config.yaml
horizontal_flip: false
bias: "all"
qk_norm: false
inner_norm: false
patch_size: [2, 2]
layers: 14
positions: "learned"
loss: "cross_entropy"
learning_rate: 0.0022
beta2: 0.98
Rows from block 3 of a small image classifier, named by matrix and row number. Rows with one number belong to one neuron. Each number is 128 + 32 x the weight over its row's rms, rounded and kept within 0 to 255. All counts start at 0. Numbers have three digits each.
After each neuron's rows are labels from the 100 images, of 14976, where the neuron reaches its highest value: "patch colour" is the nearest of a few named colours to the mean colour under the peak. Only what is clearly more common there than usual is listed. The data: histories of elementary cellular automata, time running down. In brackets: how many of the 100.
# fc1: MLP up (model.blocks.3.mlp.fc1.weight, 640x160), inputs 0-159
# fc2: MLP down (model.blocks.3.mlp.fc2.weight, 160x640, transposed), outputs 0-159

fc1.183:149221127133117069099113070116130089141139140129159174109072088131137068166092092144068099105161137132104083149108076170167097102130189116179106148108166192107107111148100130098134149085181115180131103087104114157110160142118136099079125146114108116124144112143153136063162156156097205145197118157124129130196122124180095179114127070132076129129208097113114150128144091132115125095156137174145109180156163185090127151164166116110104129174111104129103156144102113100113106152125173
fc2.183:098080116107164179121102165123131096090101116202052130122140162098108115155169110105086201147128114092140108120127178118111095141169113142127121125095126108111159181130091149184157096096069080093061154120069179152130069195165092134144149107109167137121086143102171116128138121123135133123138149154152093144078122138132177085157131146127127114099155102149098093110173084108143098093106113131113129174183150103178204156159172109161186093140165145162043140141113121098077167083126109
patch colour: black (100)

fc1.269:144144125159095111120144131118132125158145130157105169092119082147153112178114106185118093124131181144114082166099082144174099134092156140150098134118134136077091159099102147054077127158131162118136102152155161115114144121082139128140133163156100129105085082205137049119116094148080163111133125176077173202144107151145121175127127085127060134084234096156107100149103058144122142139172182139176083178080102132141103164160122185130115149109103090111135117120122105179151097151157176
fc2.269:122130122111147169121166129179137153185120081103181065084129143092116168063093175149127160157115151130135179148110106170072161172164077086092173120127118093181193129170156112208148102146141135107144110143174103086126166163169118162103101155102141076168105125148142156184122191149111210105102098118142165087089126098127112118094141055144148094160120156128155131108094173143181106123138152083127162118169151136095100108108121077111152113087114120127154105092175131159172164169159136
patch colour: black (100)

fc1.364:184125131136066147144124157173110158169084109171105129111114104181165076107125105199129085109133190131131137164157098128107093155169173120129134127094132117138106169127118140129117203158124139108147089144062140160114118151103144106143113180102075159150114108202159114125108130124076203135139148200115186181143112164136123156100181069109099072100179140098098138060115051165142133135182169186129133120129160181124123185139158147126143151154115122118125105151151082146133096110167179
fc2.364:161148199063169092081128122124085127132165128098189109171106096087154106087083132132157162163138111130157157141117096143102192152138153064096131133164166145173138137173127093135089075095163132134100096102136089163071158130123136058150120123128115138145125107129093093188174193081088157158106080088153128096124142100127151188131079093160135181146131103121162122163126183089135202128143099113105123197176119150099149084117097086137066112106103176143126146088095122132106132155083115
patch colour: black (100)

fc1.440:126212096154153070048152089139112144164099132110127116079125176152144148134119154155079138124130156109138123149121095198107142124118115109135105119136169144134143140112143108134095103108227176131183116102144174094117186148121142180173168143184150072130128076155133129145083151154113179098072148136091167141087117141081144145115148083157074084106136078114132150151111114109089137142089200132173209136106151147139071163143078176143095146128101108128099156119108156163168126182091155
fc2.440:161124188134160097107134090104084135132113057156135203167098175170108094177120108138087110104106116094154074166134109115141167110130129096178069106078066190097090139091081126082126069047100139135128067080089183139120100106081124149147156076158111107095107134122058155119119144096090194100125122143133182128123072130082163133091147048084135114130150130160109101123098132105143163119174176146125126159134140175152121151179105118125148163111126108117121114110160097105110106134164139
patch colour: white (31)

fc1.407:149124098134089128102131122108114150132090122109164147134136104198109058177121070145107091071100184125087048099173119118126149111091210178178068128094137166120086078138099090105121191164132144122129072085073182183158103111070106095089154114124107171082127156127119117110127149165085138150166175150151127095168103105180149132134159116122117091156142164149085118126152133146123133145136123183096106140123123197091135150197141154072135134163104111129155145179139098137099073105112151
fc2.407:138071106138108107136117125108137136151126071179084127138118125128142147146140130128075120190124166107102107142114110071106114141152130142158111118061123179092136180084137192127100117144120131176133144117171180083103161161137096164145136110122131116133113091152094119097096110106097198112162159156104161182148050154167155137133119055115092099098156138060114090116134074108163096136154157186177132168103162145147099221189136146161188168118141081157102149103184067139147121149183135
patch colour: black (55)

fc1.145:149155126139130119124127116120120094136122133156161177109105093139134102166121113134112130135128148100096075120137104148170086059102175168189096177105201169108095148145075076128098137098180174159096144087109171136135153108113105099101132152123137115071168091152103079080124145104109190151198168147130117153185108122197161166111157078115087130125226089099082155201144085144122118130159106177150085177106107186094121154159167161095124123169122115168083163143117100156134121150123144
fc2.145:153115108170144120114103119128119148201093047148124110166128132146121102145089095157119082161116117154178123130125139129115131128182129100094052155097079176103142147117130136067130184199117135159125080119140157145129107122096142095159153142126098122089100130092128167193126151105122205133110167106139102119136075088108130107135171040131149044128149115133085078121161124136220142161155107121084121091112106103153140178170177127133167139101161096167160148130179065111088151101149178
patch colour: black (89)

fc1.146:108222130175124101055132103162112103125153155100102112084134118126189139125144149123109145127151178093136136162123099199119154141086105112119111141150186120113149100082094165138065102113173114139127141139161155094074181109143123169162140168197148085147111126191092088119114140162136138128135146175092141192120147190134154160133098114164065139102163097103143150164117131102083152115131173113183160117080113114170082169121068175155077144105136126137069134089077151173167142182112120
fc2.146:177134171162118102144122108109103152153133051149099231140100120182119076186093083143108081071095138127118058126138111122165139109104184146175076098093063178096053115094085134076124121091119118144145066098105175156134113104066131139118188107131076121088115172126117116104149114140092148125167137157131138132175070138137117131130131099049101112125152150157093104095128123124170170125184138159119094125106115153156128149158132143091164148137119114118133119123183076095097102139175164
patch colour: white (79)

fc1.195:180142114151107126144123128102088146165155130146076164083098089172181076178096095202121094123109157147140063148130083146138116121156175119175117101097114147104090171073108180071090174148142139104145078142087157166105119151089148091156138159140076149133117080207149089087123113154072176149112148203093159179120095156100157160134115081113085111091168142125116106094124071113128142138166160162146092148141146162144151183191143153151131128144108109091123107144140076135126114124164193
fc2.195:137167186068146095093126121181098107147156104102189118138111091070142115056101151128138167155142138134114173131112117183092174146169102093089149131171184146186148137181127113195104071073140108148104114118164090113084152137137089094124109174097137114131101112122114118167191165084105204157147067101155126108134176111149128183139077057149121171137135127082175115110148176109156142115154108083122121201171112145106129102079099079124096089112150140152107132080131128134104134162115123
patch colour: black (100)

fc1.226:178162134127069115098119128164102127148124131157100139087092107194169075135124103163108121104148175119135107161129065171138100147132158123141145122106149153109064159134086134112106149113140118119154109115083135129103152127100114123125089154092059145133108099224168088129157118146074183162141153188124164192140119192152128163099114080147052120105204111106091174103141070171110133158177165156134128145143145202121122182148139156120089171149122067112127107158096098167115063143139155
fc2.226:142140168113154150091140139176108142162112096108166071126136139073166095045136127155131172136162162100141193145110079167078193174128130064072153119111152101180185115162120119205114100114130107109094058099137109157055141151145110085145133146162092128168100146143133167179155186129051177150105126104133170099110153102136159156149110076162110136120116144095150121154111192114118154102130169114133136153174168133142150124073078077143135092090122151133112136100159082156118152164100119
patch colour: black (100)

fc1.395:152137133154143075136108088106098147172191108149125185117147099193164116183074102133144069124105141159075061105095117125189103083070169185176102111104108154098041073104142166106104150132155097146141094139138117143114151104052138114115142134145070152145155150136080094104161034110128152159139151133068117133188105141139067169107109082096070163087151128110087119107144117156145145152112113136165100126110122127168165124165150144126138139175152139088113128131124086109090152157144160
fc2.395:163150167155143088123077133156167124184156103125151124162144132134156131090107133109114120121162095128183190104151147148091110132104108092070125167182032140084104113141142142119150111149141085126161162137175111133111124113145100128159111042129100134153129173151086211178164117144219194157095113135105091173120170165081104094158129060136127152110122126141112115156100146093177118098114119109133146087075101092200078129118130105166105187103168091103149131145149163096077131136166120
patch colour: black (98)

fc1.486:156156081148101100127177107153154123171169131121131184097121098180130099173093108182118089145113187147108081138093089138176110107104150166152133125140089130087045098124096120050112094149124198128172101146163132122128137116075111136095110132119063134124094083183114073104078086146078135085153137145088194142156129141157096177093135119103095125112178159205138115101073101158125129131148159129170105173113102157116113137140117133097104161148079087105166111125125088180163113166172179
fc2.486:095103127168158148119133119209086139160148102140122095099210150093148160068131169123161160116115129161105208129079111150124103131141092134046158094176099069176187131131184148153147125175116092111132167178187101097125154127128173147139126140146147082127145146112179169214146132132151139151090116091101106134104173133111070118138114114148101128099110115150110119099146105177128099127092086075143154135142121095140090067069157093142118110112157151084172072127155173148126180167091127
patch colour: black (42)

fc1.283:150150145118063133121119115121114139151119122131107156100071091184160057169117130162091136086152170111161081159138047162124096123135184095157133102084177144126111164091101109092103129108141121106150122117036133153110143154113143113157114139148091165134130114211169100047125160122072200164158108201112159189144133169124138136124118060121075102138156141133112180131147065154114142141148143177134105161149150183128133184158140122111100149207104096097111123116127124113128102143117178
fc2.283:158149149071103113087104163180073136164127118084165085173126114119139105042127115116140105137144147127132196160173140157055168192113186091075170130187135130160133152163135122162110082076133120155149115147133100132109146191088111115160079110127109193150107124150143156193126119084144182104120069145161166131101190142130148131128074069149118129122169136124195150115117142120133130170135161149081146167110132182147085148059073122155084161098137135141127119153113181121127085106144121
patch colour: black (100)